{
  "model": "masked image model",
  "dataset": "drawn small creatures on textured ground",
  "train_examples": 203450,
  "image_size": 48,
  "crop_scale_min": 0.8,
  "horizontal_flip": false,
  "translate": 0.12,
  "method": "simmim",
  "mask_ratio": 0.6,
  "loss": "l1",
  "arch": "convnext",
  "isotropic": true,
  "norm": "layernorm",
  "activation": "gelu",
  "mlp_ratio": 3,
  "inner_norm": true,
  "patch_size": [8, 8],
  "conv_stem": false,
  "layers": 8,
  "width": 384,
  "kernel_size": 7,
  "init": "xavier_uniform",
  "residual_init": "none",
  "optimizer": "soap",
  "beta2": 0.95,
  "lr": 0.00082,
  "beta1": 0.95,
  "shampoo_beta": 0.95,
  "eps": 1e-08,
  "precondition_frequency": 20,
  "max_precond_dim": 1024,
  "one_sided": false,
  "adamw_lr_other_params": 0.0023,
  "steps": 40000,
  "batch_size": 128,
  "epochs": 25.2,
  "lr_schedule": "linear",
  "final_lr_fraction": 0.1,
  "warmup_steps": 2000,
  "weight_decay": 0.04,
  "adamw_weight_decay_other_params": 0
}
Rows from block 2 of a small masked image model, named by matrix and row number. Rows with one number belong to one neuron. Each number is 128 + 24 x the weight over its row's rms, rounded and kept within 0 to 255. All counts start at 0. Numbers have three digits each.
After each neuron's rows are labels from the 100 images, of 14976, where the neuron reaches its highest value: "lies over" is the class under the peak. Only what is clearly more common there than usual is listed. The data: drawn small creatures on textured ground. In brackets: how many of the 100.
# fc1: MLP up (model.blocks.2.mlp.fc1.weight, 1152x384), inputs 96-191
# fc2: MLP down (model.blocks.2.mlp.fc2.weight, 384x1152, transposed), outputs 96-191

fc1.221:138140166117098149169140151102134129118139175121115081149145138128165153104120100127110123136161145129156093142072104139137114141145127129090140132138137159153146117106148138166191140133122116146126124136146138145169124118115124090121136087141101133107179136119130150111123129125127152122
fc2.221:092137143114133148105153152103118128095157148135113156178126104094103120115174129149116118187133129117159110112149160150111106128137091127112126099145150148110115080109139117107125118155150116120145160140135094093136116117137130112155138101106111145124143143148123143129135177114097098122
lies over: body (49)

fc1.413:133127132120105136105096124144125113134145124151138105142124146152153143075125106130103134160149088115143096081113125177121114113093133106119115116136160117104149119142133110156139126178144116109129174108147109123113109100155122117110117144135121198091192113139127091107209139143139068104
fc2.413:134164136150108144111133139130120149130143138102117116092154151139118132154140170108196074129101100094096080140121107124113120112174126083114138101117154135093109142150122072096093142114123121150158132120127085112150111124155136154140141110116145043080138117151115078125117132108145149168
lies over: body (80)

fc1.465:140096111168127153112144115095115117154152130074152125098132167128141135116140095140130163109145115080132130141095095112113127166100129136126154115128102135129125135175112156163099092131126110135124108123103164134141156148088136142155128098132131086143128101134139110112125182192107117099
fc2.465:140130138151153126080113129182134136134141135121089114166116115147129128123127144110132055168125065152121098127136118136129141111108124129122120114124141163126119124130121130084114115111134136084041098113093062132122131133124136135100134152121127082092129137172128134105146094089125132163
lies over: limb or head (26)

fc1.264:094135106157131127144085087122120136077126125099129102154146140137166130108117112118166121116148113169143094104130108122129134149099141144166142142103159120138111159149114129107130131134124153140072104116112144142103120202094125129000149122140112107142109114131145107116124115140124127143
fc2.264:127124112090099110108139129125104107095109137114142094138084152101112131145144112162137127083136139125123110137105120123111110139151126137064119124133133119120128135152149134148135140112146131087113132119136072076128099124181123114080141135136121110119124120116151195149113119202182162154
lies over: body (59)

fc1.175:124131129139122119109137059140156142103140100145089103134075100111166122083142107145136142135147132145148107136128142060116098151069160142121138123155119139133099124143124095138137118056147123106138045131147134137134149142132109122153136121125156146118139094129126121152141127152129123119
fc2.175:092109126111187118120149128115109127136136096083103120121144099064126136151136119125181133129111078135159124154123144129137139132108131109107133142097129139124170130188168101126134116165139129125091137135123108104130115119154173131144129127154126062164126101107133089130167133135100136109
lies over: body (31)

fc1.595:105142149140125106137095113135115126114113119150130161132145146125159156112074124147084106124143121144110135130110130109110149095131113070107146123147171150106111126100110139080097137131170176129139134153111120155098120159154130109083124130143148088125094105105094136105138114106182126086
fc2.595:144095142114082092133133173106174101145118109085149133124110160151161108130081129130146177175096161146127153149119128123158136072132136129113115071120140097134134114135106126138109099121129101121123098137113131119163140106100107163151131135101190131174128142206142101134141155128117179144
lies over: body (53)

fc1.728:112138105082161107171125076121126121120155092095154165090193122161100122147115107154129157143113100128172107179104127120106150100133165095129123130123174146147153149113141113117151119102134141079081120147133078093144118147118143164129104122136120121119084172143119120143138129146112144150
fc2.728:134149142056106099185114117147108105105149079152097117140145143111101104126153136185134121091141112118147091075134136134127145135110140104134127139111160123166174123155148082085143120145136124164101123133123101097190160129119129112126140133135146142112123137129146172144150189139127077110
lies over: limb or head (51)

fc1.697:127152107118118134173109135147128099117136107146112075110111150120136153154151115128122150080132113117162131095128146135127152121151091117116123154144095137119098141179162084117120154160135125145106141144148107100120150062156124090137131135113112137159153107173124121122143167041138114117
fc2.697:120143111086079092117139139130144127138149092121128087096122122174167124117120130115079184128173094129095109123095116147130167152122127108078125133109151101118096155087128169109116140109126130080104128113087116144127152133159112125148108112123172136145143115079132133129136131099031127159
lies over: body (34)

fc1.377:105109131129140096104127150106142136132159167171140147124113114114172140153152156107116140148115093132074159053088114128142110095157132103149143118158160135105140120123137140157123110123106133186072104139096125088135108147172104142174076128115109152150104123072105106135115133132141121148
fc2.377:158139119141128128142128124087097116128158136104144144110130134176142149130126151058145079065156169142115149108121160119145102135092133118153117112169155100138146141174111158157095154121123117165111118148136074170154081171115102152174134094146122135109121115110152092178127132157137111097
lies over: limb or head (47); body (36)

fc1.522:137147127129137124176151108144120145094135097131134127092169140146145145117096131148119124106127080137126093167097123125128165125146143117088134167125154161136153101127143181134086106119122162111075125138105053137127122140144119214130148134144163097137088169066139144129126097097147124156
fc2.522:130111114094155123166122133049109099114111092169138169124127132143140086125157133168134141127113089134125106064152129136148157130126111132142137154114135109113167114213154148179127123151146111139097125128143097141170127103124127142134124173115205156110140141113130121129149140108158113125
lies over: limb or head (82)

fc1.299:142107177195079137074116146139056116123114117169122118151150140109161142121140148155141141124136185126064113126126138121161138146079117120097105136127142121132097131116151110150089146126139117086175117132187117087113115125117137106131125129135117170153169109152112093122105126148101138130
fc2.299:155110097203104123092150136134096148122092153119142148136173119122141146157130097079107124136144169140151155130141091128127107124133134114124130123159118139152142080110124176138131158139102160170146111112180170168151097146150196124109145135139072112105156117090112114147095111130145104120
lies over: body (62)

fc1.694:151115119102133138165142129152149111151112137132101145123160153148113143084138105154133090121144134152118093098121107140137120154142137180146125095129150143126144103105102123155132130129152092097085146109159116124088145145187113118111129113155109124137098121156133136100112131098182145076
fc2.694:141117118130152130143124140102140127110114113149101165143134110100137100132139096141119144134112148118120109126133088126125115103124144115147107113156117112109097131130106078133101106109113136143136128115192119112118143144133150129131129143130135058067112142132099135116100207097102133107
lies over: body (98)

fc1.710:149148169184150166154138118155157113152152112146154118117140158156165102098148156104151170121071169128103113099149165156139127104103115156122143121152119143170141144094156159150163150148143112171125144132191149169130143133077127088107132123173146138166144111136113159113136149153127149107
fc2.710:150124161160130117131113135127184131139146122146108123132132103135121161115145123154139129127139145159065116103122099143144162136143140132102132127133140124131115141084126150107125122111117164114091136139139130153123121130145162144132142100126080167121126140130146162157118063142140160142
lies over: body (74)

fc1.233:114144103122151091137144094174128134123120143100205134108178132123154092128102101118178158109122142200118065111104152111067130172150143114124101110179108123141105102160112144148138116115167140097118147117201145114114098168146146124111108120091099165120183105169101112138097144118151144123
fc2.233:083139119112146111114139131108148130121114108116073151119050124150128142104159181159176111112116159156093087143132133126142127120114136117147138141134142103156121104199145089135132152128132117113115125115132159129114095127148108124145163102130120080135124123150084066107133108111140117127
lies over: body (99)

fc1.529:103166091149101134119130099115124110120128077151145148128161095123133138087162167090176104123114125132093127126122127118139116098072146123160152126146139134140130111141179086148120105128145090138105106145132121114071125130144103100112116158095123163161135098109108096127106124127128103148
fc2.529:100145109089147137099122094100113111142115187143164118122172129168134155138164122134131110112133162092135091125147106134102135133131125136140134140132141140120151171150144188150157167095128109145128121149155084145171134124106150132144135115108096162088132122111147164174168080103081117135
lies over: limb or head (45)

fc1.680:136165112138142148127155127099201144141113106151180179102096103145143158151128144098157150135128128127126128077087126131131123149124121072123112096111120119121168137157118106159142136108126163118110139151128141077091144115162119189111135114126077181121067113144134108075141129098150129175
fc2.680:155143109095103122136152124106039143136137097152118165150174129111131135120114118136105146127118102128144164114136133158129138114140081115130174149138128135114132142164111146098117148137116151106148077135096120165103110108112137113144102091118162108091114108101112136116152114135147104134
lies over: limb or head (46)

fc1.359:142114112139083124156087115134072119145107176149110125149120099177117127141140140142110162109124149117130111154151142139142117134100158148142123123121134150190101133112100125135121112149150148130138127137146153144137099100086136151156147083135182115151142127089111138174127152185117080081
fc2.359:124140140095163138122126121098151130118131095109191145100107097092129104127137080153111099107110076089135155128127117126137137120116125137132114139105091073134108132220095052114154121112152115134132141144209182113092164128123151135161137076113148128154112132134121198152085144136162158106
lies over: body (100)

fc1.393:118138105138116108121087158180137113127093145175066125115144123100173141144125116139162130149123157118103107101099140122117145108159109111180119162098138164150135113111139136121158109133103164092099119123132114089154138073126139120145103138136141135096119185148110129108122089113163103147
fc2.393:123145111103086102132129112110138149129216099155138111108100139123159116139155116147086106137116106128121145124148077107126151154131123114103112126130117134118144129217099132096135131117134113135071132138081137148145134125111090119140127113120100180098131123162152144177147198128153135116
lies over: body (100)

fc1.531:132116102110167120122123124112133127136133157131127117140122108137063104131110141162115094137106163136125132137154186139112139118107125110117100144093086137136113126166129131085137147114100115150114148092140106106147122133153081122129121118122110119139170129165114152182140119103103126120
fc2.531:120145117092103139108145129102124131121133063124118138094143119164138094139141123111159111117116159144090122157107128119122108095125136117127126134176159145120108137182127179130142134150117141129123111119097160087148097128153103141143130141146132178168127134127184166170132088146070125148
lies over: limb or head (96)

fc1.635:127127136135121137138134111096145112114119144135143138122102138106126137127150144144107140164132161091131118157156163129112143121101127115152155117144102125140105182110129151089136161111114137093092126128148185126147134109116147174122140146125159110106146145103136115146124138142101110115
fc2.635:094121134115155108122106130125074103130116141108168154167133162102097151118100113101152186146125198149131162146117131112126125137122108132129139135099130127135140119083089164096172094128106135127174164120159193202129109131112093117133127171154118172113110123119147112140126102102126134150
lies over: limb or head (49)

fc1.487:140129124111136116143106120096111084127110146105135142116159176109150112130139117143117123153119149125131129153140167116089129146127116120112135114115123127145089148146113110146109133129133097153143110126120121184117132144112106113137142079126129097164165113147163093108144159141133144129
fc2.487:103118138133159098146148119117127142093117114118119114134126102142172110127125146134144133149104157152118096125127107120131123148130097138114094110155118134121117094175129140109121092118142110111077159120109106090126163113127099134138128104148135177119113138185166109148136097106050128100
lies over: limb or head (42)

fc1.237:068149126120084125104091113093174116125135090110071149115151118107126117150166177106080124122138161098139126147105075131127088131103181134139119146151121122127124096161146121128147112138121104136131156086153134089128124126120133060125094149124150176146131146137102130115128146133099111137
fc2.237:125127132162108122123133116204139115127105216101110129107127091160147138131145125137142075097106129103179124152127105142125120115130127173064155160101131162126098128056133139106105143126139142146110120119070116174103093100143159123124119117132122108076152145125104130111122110135091139132
lies over: body (80)

fc1.533:120134091139141123155185130159168141142133117133127168158072142137134155136122119151117154149143115122118117128096134133120134113119112143117148149131164144110118141163106152126093134123144137193111124145054097114124120135124147137115138090127106143139137167148090070104112106151112131095
fc2.533:157130138086138102123137161089074092135175095117120146129122125076134106139148159122154088112140125119112115088155084121123122122116136134101123152148168131125160127152150121125146151128143085175074109122059107087189134103106104131078136078134156166141106114116115094114143163149146106133
lies over: limb or head (35); body (34)

fc1.99:138097159108142135102140135133143123115084156105167112134129125136138145128132106086122140146143126141117105151106126135155130136152131140082105145134122132132137121135146114143137125135099134137175135141158148149127154100126110150106093127233126142157133160131128144107107135143147172158
fc2.99:106115108159125178120142111145126134123151135135131171135115113131137160111117147113106105101143098127122148110131103129111083124144149137181118106135147159088165124148092187175144133113111122129120148125147168108134128131127131123149118129124040102171097117114133170127116119104123131105
lies over: body (83)

fc1.692:087124104137113123177165129135175110117168118118158120144108134153153142086121145113136145126106122129133156143167185130102112133105098108119104092164087123173139110113082133127165199124113109103143107120122132177152129149130142139111137097137168118150157097155146134118113140152081158170
fc2.692:112123148095138131135151118100090078137125138095135105156125131143089180135106117177045135139155129144148092118117151122137112119160130126123115128139103121113116096142146079146169140102147130164148118132129111070116128155113087112138145135122119156166113134128162125166100124141153126103
lies over: limb or head (58)

fc1.115:128119160114109143114129095112104136130131127176047147136106132115147152142143106129116116158136156135093109116140114101132152131130149104121129156083150142123122140123137102123130125124171137139088099138154109101081102151165151133145108127159087136138137135091120147089146085073100124138
fc2.115:128130126150117133114140110153108110105163117146095133127160109121125141131140115124128101140148099111134167134142101107119125126143131131071122129154107110120139123081122072108138113140134132158135142130113105076082121146102160136116143140156097094104119157109119124142094080147220153077
lies over: body (85)